{
  "model": "image captioner",
  "dataset": "rendered scenes of toy objects such as cars, trees, mugs and chairs",
  "train_examples": 195000,
  "image_size": 64,
  "crop_scale_min": 1,
  "horizontal_flip": false,
  "rotation_deg": 10,
  "tokenizer": "word",
  "vocab_size": 62,
  "encoder_arch": "coatnet",
  "encoder_norm": "layernorm",
  "encoder_norm_position": "pre",
  "encoder_activation": "gelu",
  "encoder_mlp_ratio": 6,
  "encoder_head_dim": 64,
  "encoder_fused_qkv": true,
  "encoder_qk_norm": true,
  "encoder_layer_scale_init": 0.1,
  "encoder_parallel_block": false,
  "encoder_dropout": 0.1,
  "encoder_inner_norm": false,
  "encoder_moe": "expert_choice",
  "encoder_num_experts": 8,
  "encoder_moe_every": 2,
  "encoder_expert_mlp_ratio": 0.25,
  "encoder_experts_per_token": 1,
  "encoder_shared_expert": false,
  "encoder_patch_size": [4, 4],
  "encoder_conv_stem": true,
  "encoder_depths": [2, 5, 2],
  "encoder_widths": [64, 128, 256],
  "fusion": "prefix",
  "decoder_width": 128,
  "decoder_layers": 10,
  "decoder_norm": "rmsnorm",
  "decoder_norm_position": "pre",
  "decoder_activation": "silu",
  "decoder_mlp_ratio": 6,
  "decoder_head_dim": 16,
  "decoder_fused_qkv": true,
  "decoder_bias": "all",
  "decoder_qk_norm": false,
  "decoder_layer_scale_init": 1.0,
  "decoder_parallel_block": false,
  "decoder_inner_norm": false,
  "decoder_positions": "learned",
  "decoder_prefix_bidirectional": true,
  "decoder_connector": "mlp",
  "decoder_tie_embeddings": true,
  "residual_init": "scaled_by_depth",
  "optimizer": "soap",
  "beta2": 0.95,
  "learning_rate": 0.0027,
  "beta1": 0.95,
  "shampoo_beta": 0.95,
  "eps": 1e-08,
  "precondition_frequency": 32,
  "max_precond_dim": 512,
  "one_sided": false,
  "adamw_lr_other_params": 0.00071,
  "ema_decay": 0.99,
  "max_steps": 5100,
  "batch_size": 128,
  "epochs": 3.3,
  "lr_schedule": "linear",
  "final_lr_fraction": 0.05,
  "warmup_steps": 1020,
  "weight_decay": 0.2,
  "adamw_weight_decay_other_params": 0
}
Rows from block 2 of the text decoder of a small image captioner, named by matrix and row number. Rows with one number belong to one neuron. Each number is 128 + 24 x the weight over its row's rms, rounded and kept within 0 to 255. All counts start at 0. Numbers have three digits each.
After each neuron's rows are labels from the 100 texts, of 14976, where the neuron reaches its highest value: "fires on" is the input token at the peak. Only what is clearly more common there than usual is listed. The data: rendered scenes of toy objects such as cars, trees, mugs and chairs. In brackets: how many of the 100.
# fc1: MLP up (decoder.blocks.2.mlp.fc1.weight, 768x128), inputs 64-127
# fc2: MLP down (decoder.blocks.2.mlp.fc2.weight, 128x768, transposed), outputs 64-127

fc1.542:106145141113150157110101153140136154152108183108115138073162109150145162118125151107161142090141106138087168105123129158141147126115114141121092110116169105157146134096131148151137106136099168
fc2.542:151138131117108132137161101100084108133155071172138127168095145092099123102131121152111124139124129135151092149121128096143128103126179101140168132132098183131115135133105110107160140117141067
fires on: "airplane" (39); "flower" (11); "ladder" (9); "car" (8)

fc1.100:134091099145149106137174130126151112152142156126110093122147087139110144121064087107157119118131082126107110168145098136119095121096140128159088114127138101170125090088098076140120128147132152
fc2.100:094110111101138139132158093130124134112155106150130156087127132101122103109175158118118166089131180157189134125137167129150116152118159161113128093106127147117133108147143159125119153114138096
fires on: "flower" (30); "teapot" (18)

fc1.495:113141077151126115150103103138125129101124136122132124103119116135121129115120163136116128145089131128137129167122127146142115120116125172110116107160088125107135092123152121133152159145149125
fc2.495:117146146146116133143128125110084125120147143100098157137121143126129137135152130126142101184109097158102076143095158138120137088129157094163187149158083126149180131142161138123129098122160103
fires on: "and" (96)

fc1.640:102106131115176203120146157113163066092137128076134098109158101133140124180143183134112149126122124130114086095132137136135144128142109141123130104142140109168134130160126135149156112128109138
fc2.640:158130164149099074149141103131084149167128121177144100138093127128104133083128098136158097121120138136158189135125127128128118117110182106121114124131122128105126133077140133107129138120145135
fires on: "candle" (19); "boat" (14); "flower" (14); "bottle" (12)

fc1.85:167133097127120088154118121131100135137139157126148158114133126166104117108142134124158142129145130166118152124154119078130164067135142102118118127115140148142131128117121115113129104085096116
fc2.85:120132149089152173116111128083131155092142132108089125141109165103119145128102122137124116097154082069117071102116087148121105158152077142166134128131103113119157120146142136123117159129111144
fires on: "<end>" (74)

fc1.75:116170139140106111159138106091124136102129097093151189117126131133128157115140127086202121165140127096112160100143119112082135148129103124118153130122154122151107169103154107081109101134080086
fc2.75:152074137121100143112125120125086154110127122173106089177119166114102122103095144110075132127141121145133062164119114121184124124173157111146118163107099150118148121136084137164163154138147150
fires on: "flower" (23); "grey" (11); "rocket" (10); "bottle" (7)

fc1.110:127099116147099063111134112169160121170128098159145153150119139104091105098209122157135127135092165138124111160117128112093110137164158122107154131122111121123127110137114133091094131140127108
fc2.110:090126137142186174165135122117089136091141140091122116077119144150181142138108117126094114091171122109159153110140126127143137153124093157135078091172146123118120122111160138127122125124141124
fires on: "the" (33)

fc1.764:135147151115151165155100150069157127106110157117126149114146133113177148161109185138134117163141124113114163092109097107143181162166091124140134155138121135141136128154144124112121096132117138
fc2.764:142148116120123114085127111174102152140155089160140103154123164130084125093142110075136154134109126142154118153147157115102106085105154134125146095115136116138137130109099103132166152124138123
fires on: "right" (100)

fc1.246:114115119143073130143109127122104135119139095115097165114111111125109085130133088082100112132118170105116124138090149136112091100111145093123132073104135114121079114123164099088108153156137103
fc2.246:144103183122145130140141062143132156128129143126139096144146145175161139136136123137114085120137119163145133135152089140147119141131139126150113150150129124123163095123110145127154100084142161
fires on: "left" (100)

fc1.496:068138124103117100186096105092128137113109094175124136115084146128110111112147133151110112126119176137141131138118095116126135126148135126115153179109055144160137126110134125114118155107128110
fc2.496:139127088155133172053144134184134125157137146119108098141162167127152147134109115105092151125133103131142108127138176144120110107125102130148142100128148089090108096137126130140129119161138114
fires on: "the" (79); "an" (18)

fc1.340:173129114129147079134098104107135110139130147134152210145131126115156118122138142137130119167145157130097166109095091145130197136158113136176113137127123144138144132140141135097101094144120137
fc2.340:076131145099159175120166102147114139119105144131112068149122154142090146130143111099104145094124122126132087132147114121156082121096117142131131116134151124118117127117133128166154169099122129
fires on: "right" (83)

fc1.509:174113074200126141139106154126139117133115141134143120125125167127141122114131159138100135126123143124131088132143144133139103134085085128147153138120147159136165128146156082166126176152101114
fc2.509:121164155129123129070133127143103156145118083125145147179131088165133122171110119123145109167096131124139071131081103117153171121161165117122113126128087139130119121153125158091174137127113157
fires on: "brown" (20); "pink" (16); "yellow" (11); "green" (8)

fc1.492:092121082122150163123105132111091109094116117153104121097116103154126132126121124082107156078106112154104100144150124177161128138141110097088126093117147101158125145100143126168144126148121159
fc2.492:126104145124129103141190108151132140171134143113154121121121155114153116120160140198107096127158129114122154110110164123121117130126153140166119141159127139084115097129160135107114131122154097
fires on: "snowman" (35); "car" (11); "duck" (9); "cream" (9)

fc1.620:139138108112110147102155150110124140129141170071098185146120098100081097121096124156152098140136126102096132141117141112143092139107125129120135158112159107095119156130178120128145141096122085
fc2.620:139148161135124106143085086133116154123100082173167086118146170153154156124148139114124152126108130112164123141139108125164143127159140129128113124152101149147153118133089134110124128156119187
fires on: "grey" (21); "green" (15); "lamp" (12); "brown" (8)

fc1.690:076205096136144145167122137108090120075120108184110098092121163145146126110110168098125114143130127091148111143156135116131142132138119122128142133150079130139122141149068104109134118132111119
fc2.690:182061131143106114056113151155172136164152115109159137146132117129141109170115119138123145120103121200130148108113163148143129125136147124102119110116151118110127112115137147125117101104144165
fires on: "dumbbell" (28); "<end>" (22); "sofa" (16); "and" (9)

fc1.463:130144113133077120129170131159102156124150153131133108130173145123133157143138140093124148110121109148109089154144141117138137149138181116126080127141146177167107134154126132132114132140109087
fc2.463:123109146107093101127146112102107135113125118149139140094101136107163117120127129150138146146113102133144127133147150147131120096147117185130159125109090118117140135114125142169184108102180106
fires on: "airplane" (61); "of" (24); "dumbbell" (8)

fc1.625:108187115126125152152140176139069108120140142132127092122149158137144113127116139123153112097139123093118099146139159097146128120086168127108076101165142130118124142116112083146190133152113157
fc2.625:157089119115130119089127099112188154142126123143135140152116091126106099148104125139102133157082126170138118111130108145155123128142099131131135153096109141108148100137138168104116111068146136
fires on: "sofa" (21); "dumbbell" (18); "mug" (11); "barrel" (10)

fc1.143:108174146123141135120174103164137101140155134120096086089171094133150114116114126146116153135087123127109131131143078125138095096113133183121101082103084134185169114149103143103096110092137158
fc2.143:127091149105110122126142117134132150138147097172126113137118127119135136080138085146135115111136163143095112178097166175127116130133192131113127116125113111097164150151119172136068142120101127
fires on: "flower" (30); "car" (19); "dumbbell" (8)

fc1.65:119142146072124145173111117102147125092070146156145117124086135149154130126090161143140121135140122105107157112128106109182153132143127144134151163120106138130142132135112114131139122101103118
fc2.65:143106126152139115087120162168128154134180145110093135141156142116104115119129112094124135170120124147130126116155138125060131121137124119136122099160122113150140137113142118100114166140138159
fires on: "an" (100)

fc1.140:115132091120103087152104115130097113074110120178168148106128117132127114088100151122159113126149118120142163135139123119134130124160131112115131114147112144137115141127117070086110131125116140
fc2.140:147082140107133175106173136132151154150152132074109130164122139117141115154149119122119143150121127147123108091139108138141134139130124150114113169108108118093175121133149179149112149109102135
fires on: "brown" (21); "black" (19); "orange" (18); "snowman" (9)

fc1.459:121189119101123162141156155123094140102126123108096080090129116173151144105113150107133104113116121131104117142146127048141151096151144104113130140165088130107125125115086144169152142112102145
fc2.459:146096131142133104101088148117152130118166144146137163126114179100091090132099107121141145153116145115162134113138163162089119144135097115151124082120137116151129147133177125064106108140170125
fires on: "sofa" (20); "airplane" (12); "black" (10); "duck" (9)

fc1.293:120107151115146093125119081170131139139111121113155138089114108121132139183147140115139161096079102176107168112101143119097132112122153114113124140114080119175104111143124144133126125120153127
fc2.293:156141132125116168142149149100104121105184105128100134149131162126114134104143098141112092154181134127141116168139135137124114129136114126134132110127153113106166131105129126106145159158116075
fires on: "snowman" (18); "ladder" (9); "robot" (7)

fc1.371:132110092160128158148124130139131126088175138125103121136141105137167151115147137118095158124172122149145122153132126111106098122109081150121143148139111144140161089153171126178153109141169114
fc2.371:141110167137089103119156114163096150117167114142149124141090097145126079180134126147124096158147118102109097152101128117149134121129140121128165129142093156134123125139126183089152119124140155
fires on: "hammer" (61); "and" (20)

fc1.11:101172124103140138139124115132139133135096138148123161106130150097126152124156186143161146172124146092106141163124116084116143121124166144135160091121136122169131151135149110100118118120097116
fc2.11:162106127161127135097121174120084120109180089123136114128118167139135097091082087116115121092132113146171124123140146138114126145133101095148075117142097135133136108111111131123113145120161155
fires on: "sofa" (18); "barrel" (13); "teapot" (10); "airplane" (9)

fc1.74:126085124171123148132132136122140129128144095169145152130152168137118120135153151150086122163146198164145156127145119171109119147142152112136145159146130122176123138137124112096096097163151118
fc2.74:128159131122111139115122089162122114154111139129144112130076088123134152128116103115140135102119100118104107150088134091142161088089099159119111094117127141098140123092095136159161139115093134
fires on: "dog" (9); "airplane" (8)

fc1.415:061133121173129136159106106118123149150121114126111118141145152136153137094092121100129136131122118126142105165101080104125150126115139177119124157130154091169122138091146115133073080168117139
fc2.415:181138106117114125084150132151089138141113092151158129117118117092098118126160098177146151167089109134126123121110163143162141138137108088093124131112087107113134163178132135104126171115100156
fires on: "dumbbell" (19); "airplane" (15); "boat" (14); "dog" (10)

fc1.430:178103170155140050151125100142147134162138100125142149168098145125083125144149095118148154189112128133145149137151125095088150152140130125152122147123101161141142129141142138109130092120131105
fc2.430:088192095104126174086082137114135156139095133143095122138149128152129160107110158124090127078127126125108069132117106120171115090123100156121168134102143122126102108124092127151133130133133142
fires on: "ladder" (22); "flower" (8); "rocket" (8); "," (7)

fc1.321:123112144143189171113129135170117108153144137122143077113153111127157125142157131143081171096109139147129091110144151143150155125139161120142068084166103118134116110160128163139159120159126141
fc2.321:128146150119099099171147143090157116125144130147134115107114156125087097120110122109163066126151123140138167144110113123133089125136148111122160104124168121128107130106143123119144127097143143
fires on: "hammer" (26); "barrel" (24); "car" (14); "ladder" (12)

fc1.251:092092140121111134160090108108160119149108130112156120122132089128131126178151138134121118113149118144100136104112086163108160128169115134128139148117156118172137158123115128147154095168095136
fc2.251:156134130126111180117192110138066104107156124128119124136102159130126166079112121120126116140139116108136129115152149090156092125111140113151125140131097140126140132114156099126140156096119110
fires on: "the" (50); "orange" (11); "yellow" (8)

fc1.572:132095097091111152091101121138156156128140122147144147119111103149117090133185141117104151140126159070096127129117139150096138155126145089122129107111136165136141082140158114066125139141163108
fc2.572:114116176114139171128133106133137132151129120084086096146134103183110125117137148155136063154108125107099111089100115139099095108095146097135140155160150139146141085108132107125155072120166130
fires on: "and" (50); "right" (35); "of" (7)

fc1.619:133145128133105175111145115151135125112120143117133112132181152114181132154100155110146109133151118121169144130138176107109126136125116105098128137152159157152127098155121102135125091142146142
fc2.619:136117119109124108140142126099131103143168117138140148131099096116081119103160119118138131141105158109132084146132087129154151109136121158105091099102108119116170155102146131127151186104109111
fires on: "right" (98)

fc1.290:094166117107150161130139151148125130133104137146159091082107132125148169141152167168146157094141077138124112135123128170120108105121171119146152128122111127186092137117134129151170131118110138
fc2.290:181105143141075155132123159110085099123186083114107138163129138122122107114068094107138108151146121148131126139140132095118142140147118116119106125126104160121185124131089109095132125126125114
fires on: "sofa" (27); "an" (22); "dumbbell" (21); "duck" (13)

fc1.315:156137087128109111120085133113102137129144146101125199140143137103106098129140102130138101113148154119095132159124098116143180118134088149105125104109142111102139171103150106101136124114078095
fc2.315:124112131120153124116144107103108127129097112142126092114110168147114129119116134120112161131103089123127125086132122153122072153156147084153147183138082143133126116172127134153119126091151171
fires on: "tree" (43); "the" (26); "umbrella" (8)

fc1.35:136112095160131158148068179125134127102147155094082124153128116088133124113138117146124143143147130151135135142174127120120089115107095139138075177134090121133154123151155099151126125170139137
fc2.35:158122168148100117133169108101115141118154091119165119136114104148102105194136116120126099119152111128144105163056122129150127100148141132091143110179090115105101130148103172089142085104136118
fires on: "grey" (25); "pink" (22); "black" (18); "white" (12)

fc1.14:102143127143139137105147110131148153121126092153111111121133155140134142127128156087141161155111132138172125148145164162126066102117152109118175101096148101128103100142132161140081138105128108
fc2.14:153135156152117119178117161122108093113178143118128168125123107109138113139134120172127083125170131121110154137110091124120179172164141137139078111169100139158147155094108111100136134159133118
fires on: "dumbbell" (38); "sofa" (15); "airplane" (8); "truck" (7)

fc1.668:120174116151094106140126108114110151155125146132098138102106117174145149066083126119122135138124129121135130159108107096152117141121110143129100120119130105135141118078153145095083126122104151
fc2.668:149105121092160141109106114148118128131104107138164139173123146101118108156144100158152146136097125126143123109148151150143156142156165093103140142111113117150146157173135155136148142107136132
fires on: "car" (20); "airplane" (14); "sofa" (12); "dumbbell" (10)

fc1.704:142113120157134132151124113095129094151076095171123160126127152134128114137133138113129143143101125117173104160156090098132076163129100128112128128129114090147147107162112117131113127108132133
fc2.704:159126123099149120085125140145123171092151092099159157100111101149131128147109127141153105132142100139127179086112129124176153118149152126109118138161138135113114155100135150090123106154080132
fires on: "brown" (45); "pink" (14); "flower" (12); "orange" (12)

fc1.326:158060130149166157131115135104140116114133123101147146142118112090084145145074104106142123129126113160108116131159100128079110125119121108125132117096139113160128111091112083123106099137147132
fc2.326:099147141104165128157155157108093125136214091127146111137144108126101086085143129142145170095149154148178140154104164123154129141108135140123089106103112076132127118135120137142134135131113113
fires on: "," (45); "ice" (22); "flower" (11)

fc1.482:115209135129105131128155145114129138116117151103118063113116130167150160115104142110160119149158102075141123122101146110160116135124079128123140107140149104103092143086137190126100119119099135
fc2.482:165075146126146118137093102110109124100147110143138206136139126092130103147125136139125121145100127175131137131150099144107147162164176126121103117121084149156163128155133083125151163129153128
fires on: "<end>" (98)

fc1.218:148119119157111099116143158103148109140146088104153124111140170105100092117169125140109132109130129132081102121112159135111179082129156164121146123119120165139086106136113137132128147150132148
fc2.218:137104176138152126123156114105122160121173149116076145126166145174132155131120100170156118127150085118109176132119116178172119115150112115157113137117148100102128102104168111088158140118136097
fires on: "the" (97)

fc1.208:090148064146141140142120123157086096129154141178096095092101109112137140093110135118112137119146137128165100146141135160144128128091109115089148114139108136181116100117113091099146153097145157
fc2.208:172090137108140110093170101139172156131111116100147128117152148127156114163160124174139116110107117140115148109107156123112136130135150132147111121114150094063133118127201183160093125162127110
fires on: "snowman" (33); "mug" (18); "truck" (8); "sofa" (7)

fc1.544:105133137125106143122144135147135113113134107115147116146152145102125112170158183166153109154113158099123091149095153046124131149157147128105139130160119136144126133169116089107144104132117113
fc2.544:145119118167154132117151117114117133151143136134139124109106136151140124112104088100113123102126132137164168107184119182142135099113103148127078100119120118102142120071155160115115150103139151
fires on: "left" (55); "to" (14)

fc1.539:142129137129131175165136135116150068146140128147131091140129103124106090130074123089118119127114103145130107176143105089127089117101181132113125137136103154132150115122128065142154174121123121
fc2.539:128136136116179105136172075124115187149148091117123168113139167135124155137166147180111129120152122135159157101122136163163125138081116124152116137143123120118139094111144161105088129064126114
fires on: "flower" (17); "snowman" (13); "green" (8); "lamp" (7)

fc1.747:145154114104121044087114098151101147133120147118118175092123100117135124112103097091142126139086097159140148147125123109093127131114083147084114131111127113099149102115132118113144144095131143
fc2.747:138129117107103195147159131086126145126114086150139098154132164124111135130165144164104149112155155090112082126126114127191110126169155104156153166126135159122117154178137150132133115150125104
fires on: "snowman" (17); "mug" (11); "candle" (8); "lamp" (7)

fc1.507:116171098138123114110160098139166133157126115141125099097151139165108099082135096123114208106115146109065122134089109119125120133119152145130137089133110110156110119118120116117072159138155153
fc2.507:116114134111148149136158114113139157129130078120112144116093110156149135098134113136141111117082118159149146114144118123142142125144167117116129105065134098103155136134136134130138089129159094
fires on: "car" (33); "tree" (13); "flower" (10); "cream" (10)

fc1.433:115105108089150098121097097113131132118102120151104112090118078140125119141078168134096114157122146170128163139144108117161120135157128150123149124142096104135122088123147135113115150093161140
fc2.433:168154141142101181116148119140131120139141130125141130143130172113140136107143100117173165118135111069151116121104148128109147097078105091144112121108144130120127144152122126134120122154107119
fires on: "grey" (17); "dumbbell" (16); "sofa" (13)

fc1.534:151165100121120116153132149116095136134128135161117161119134162115142141134166141162128126137106153145145132110162141091146141125145118106073135175100076140134124102131142103111158125071124098
fc2.534:106117133117123114114098147124144156144138113143128082114132156123115106079094118077118141116147112102122088169109130140081143109157089134163128108151169110101136116128114148135152136152146168
fires on: "an" (99)

fc1.756:140176103162113108090191127144164131132131124144124122111164136142147117105129099134144179119147131120093102130049114126172166153130156151117106123135128092125122140123152147100108154095126116
fc2.756:094142143111178133126120115126137146136098111142086180180097112152147098115119120165145141147119115131119135108131144146133142114132127092154153099093106131131135104115121111143138145115148090
fires on: "car" (24); "truck" (14); "dumbbell" (14); "airplane" (12)

fc1.61:117116142129109144128119139095126163103130114107111129103155089169134118144095107068137135109115113166119143112154131129125082148149101105080141142105170076100137124119120127151144123122110117
fc2.61:151145134110091115150159099134123138133144132165142127148078156077104105095174152166143133169154129075144108133103124105136145096136169122150133151141092162133141171139118133110136129126142118
fires on: "snowman" (22); "bottle" (13); "flower" (8); "duck" (7)

fc1.692:162159129109131107165123155125094094129131134098139101097083134149102149149140169152176125107117103123110100130113130066135155099104100124123114122126090148142110131127105130133169116090131142
fc2.692:155114117136141172051103098115138187147117123147104124180185158130132144129070123102087121128139131155119115133151146155132127129177118128142153158113154111142134103162122147093118122147143125
fires on: "brown" (43); "<end>" (23); "orange" (13); "black" (9)

fc1.309:142142102132121151116123128110144109130138129127138102121139124158131167167156182153125152130112154128132124131128154119159142115130139143111145110107116167107112084106122144124134150141157093
fc2.309:117116189136128154122142110102150116150140126130089146167081094170113121111139137160136067145102105125119121091088116149110104116131161119170148145140135124177178130106139101110132100106141123
fires on: "," (73); "and" (24)

fc1.199:118114139165054134123173096112171106131131076142122145157136113144121097134125110123115082171103150141151112134150114113075095180181116122092157162132120115120136125119117113126102145157136103
fc2.199:111136130106180116149085128160104151140152139119151170083112141109144162124115125127131158121135103097131126107121158124182147079111140124133120089124127133132121136146163142147150094131092113
fires on: "airplane" (54)

fc1.408:150121115164133149150123140111120118178161137129148124138144116075116120110113119077116142106177091115112124142125065116175109117103135151126145131145104148171103134124110096160149161128151129
fc2.408:132114142089149089124172122101094113087149108136148140118153125139121117183159147100142096104085148145122177105134119130148130174125154141128121081114170118131139143122108121116105149150114122
fires on: "flower" (38); "bottle" (10); "pink" (8); "cream" (7)

fc1.2:104103149106135139141143179136150084113134118116171118133099138094114124115107151150110149107131086168130157157118106170081129066115151141130142149122080111123086135103134177149152110153161137
fc2.2:119149136108110155090164130140130138128141158125104133131191150156127151103157122116128161155171142135120103152107110125131172116147116120135089135132129161091115089122112170090122133097130149
fires on: "the" (87)

fc1.261:088181139117121103115101129080103142091113143128102114099119111173157123073087135085147127147106129111156135114117133130110126139116090138114137158131090121090136122091094142123107143128099145
fc2.261:197122122120113122119155119157141166149146099151156116140139177073109134164156124155142129146152119135116097143125132114160157104164176106113133090113146132168118143155131130094141139143141098
fires on: "snowman" (29); "pine" (17); "lamp" (15)

fc1.15:160186110096152104060197139123169130123117163151122112063126114162152101136088110128139136137126103143090110098138128110136131157111097160133150117085096130111111123136136154107133122088103138
fc2.15:119102146142119163137139114129134140136100132174065143160093115164096122093134125128098119100143132118173115118123149126103142116134205145104136098101132151128154130152126123133098149142141128
fires on: "car" (13); "arch" (11); "snowman" (9); "barrel" (9)

fc1.486:106113102124093114129175111146148119145117163144141119129148140181136100115163134151135122129139174102082079152072149127137137129099135164128077137176171110147121129120105123116136133125094154
fc2.486:133133120153161124148118105093127148128165148191110124071140149101127148113105130117119128126120112168155113144185108150055101111185143153127165085105102148138119118140167116132166142142152093
fires on: "airplane" (22); "dumbbell" (22); "dog" (10); "flower" (9)

fc1.250:129160114107162163143150148149084136127129168101110084108108101164171148128079112119106136099151094138112112104134127128152158102086106141126085150143136120117136129120113154146194126074119160
fc2.250:161140137122090104120098147108171133128122136167117155148158149092048108130137139127141119178105144143093126140139118131118127134173179096163189105121132137151114161133148124126117137201135119
fires on: "sofa" (8); "car" (7)

fc1.520:070129149141106148176116113118158116096130080150153106115140134123114113128144152126131131118122176122114134127157112101114134122149162119112155134163117120183126126118136095124143151138138137
fc2.520:184118130150145135102122133142096156165194145100098133143138145142121171127109083109125086115124099132147137112116144159141115130106109119168087098113129120080140126109129125097124120125132105
fires on: "flower" (23); "candle" (16); "ladder" (12); "rocket" (11)

fc1.528:104126129116120181108170119131095135135126138084140103113102059139165160149095106151108162121146124102100121118107153157150099137126095117134158102129147050151085141113152144141147125106112122
fc2.528:165135167129113098174101133125119133113139107142108104136120187113101099106136128120177095164133150135128146142140114099127167100135169123124110129132115158133175131120121118132138147149124156
fires on: "candle" (27); "rocket" (26); "robot" (7); "blue" (7)

fc1.212:121174134111158164145145162127142138116167142130101092133145134104155107127106151116130111084133124137130134083138135107159144120142156115130116179142089178087152113168130156190172130122134139
fc2.212:104113125122113097131135108135133112155124152133137158144119152163069163161170106167122110153114162113115108156116144123119092142104118148130163112150151089172116161085128110090118108119127105
fires on: "tree" (8); "flower" (8); "teapot" (7)

fc1.240:117130153132150154136122130109155135126153107099123122143134154142113107161135164093133102175138153145136144092150130110088160099116159124164138182133115160152131151153104117139111084158098126
fc2.240:167160128128096118103115121149114116150117138175130125147108118114087183103125089132149160124111101115111087165104144131161119131132100119101154117096119111145127129116089124124164139101122109
fires on: "dog" (19); "bottle" (12); "cream" (8); "black" (8)

fc1.167:114150123092102104131134131141098154138103145115124157061072101141145114133119114107141104106074152146125136137121154105126131099071126156095123099125126118116135109097174177124145126091144109
fc2.167:144114151148121100111148129119119105100125122162141119142167163114160146108174144172128141134147102125151113162125124187163139092166151155153113150158139146138108157163114118117100123144138125
fires on: "grey" (86); "white" (11)

fc1.93:128088125108110074110086104140130134103101143122129153105151091125143129124112148138077122125132125163123167132124075100151136119178107128111129141110128145154114104103153112141130148117144170
fc2.93:136182147082083162137156118130099153162146105139155089167102160127112133086153089085138132145132150093127085137153135133121123124132137118116148165135137113136160144135125134108161144141107102
fires on: "grey" (27); "brown" (20); "the" (19); "black" (9)

fc1.604:103095157119144159169138086143121148134103114127127122142139122122150125108136153116083133098116170156104164131125086115161182106162162103108105123152109155131119134128151153184109148158128149
fc2.604:106141113133151128109131159153134098114158157105118141072120154128093133150139095125130129169140100101117126120141171162084098149123091115176157092125110079122106132103155101101146138139134081
fires on: "the" (41); "flower" (15); "ladder" (15)

fc1.341:135100123103150152123115122140139112153117145146147162135143151096147113128161141193111133101124154162086176126163113146147142112129186156146123160132087144164155138136170080134156145097135143
fc2.341:114152126160120140132139144159120155167147118154113066128124161151075179116115090065145112139127116099130109142097150104114111115128096094152139101138191106088112107131093144122125126154123104
fires on: "flower" (18); "boat" (13); "duck" (9); "pine" (9)

fc1.468:101082147140134155104104126159184121167115156114134103129117113106120157117136137133115138119156109135126148110098124181132114108116133127163148132115134164180097131111162143162080121153115175
fc2.468:143155145118128138167163111143059107112151108133132143131126130132147163129151106145144093139128131137129138142151142087140133172125169146112125139146103115110169119119119094118175150130118063
fires on: "ladder" (16); "candle" (13); "cream" (10); "robot" (8)

fc1.124:122119096095118117099115154126112129117100124104114172079112109114133107101106119105163106130089127158124151095112136090119163108116112139100198142108116117105106102107179154153157093117146132
fc2.124:139128158137113152096160097139115138119096120158172116128156145143137118111144130151146134108148104104193123161131100170176123128107119142145071110144163145122128171135115130099095136145117119
fires on: "grey" (21); "<end>" (19); "black" (17); "brown" (11)

fc1.193:084153120135104116110141110103113166061123094159111172117135153116127106120080137108104121145103152126153143145170140125118079142140122108107165136122129103121113127127170105122112159097150104
fc2.193:186107140132102124168101142157155119175147133106142121139133112122145130136157124129158134149152118117111130116088111134136162105137138147125086132123123140132164127114065149115141128169102147
fires on: "dumbbell" (24); "brown" (24); "black" (19)

fc1.361:128113132115107122098132139125146068140099118116134137129120139125134108129120107123118153104137081111115155147071116088058139082128142122120121122081097133136100078142112107106124128180139144
fc2.361:116128174107119151086150106140124134132149127119102151135191141133112128152126095147161110164169126108134148138083127128168166127142096113134087116119130147095145075148155146106146151177119157
fires on: "left" (100)

fc1.744:080141097115144120123123148105071133106130088104128105094126107131142138160136104106139140102113139103116096113127156125136132104125095118104127072126131055131085152091165129131149127130127118
fc2.744:191086140145119159145164103102152128150122144125116118158111149142139101110104111139110094119144118158118154137114122134134098171152154103136131175131131176104150084170102133121128112106117130
fires on: "the" (34); "<end>" (32); "blue" (9)

fc1.547:103163165150087108138156112125144158160116096156155138125113137116135112122102116116155116177152150059132126186106132116118101145114130128092177095143176097114103115126144073079119131132145101
fc2.547:175118136117157155103105104115117121097138117099120139161147103162151134130143146153110127098100104184129128094147090136158150134143141130149093146116082153155171134116118173149126115104099179
fires on: "left" (100)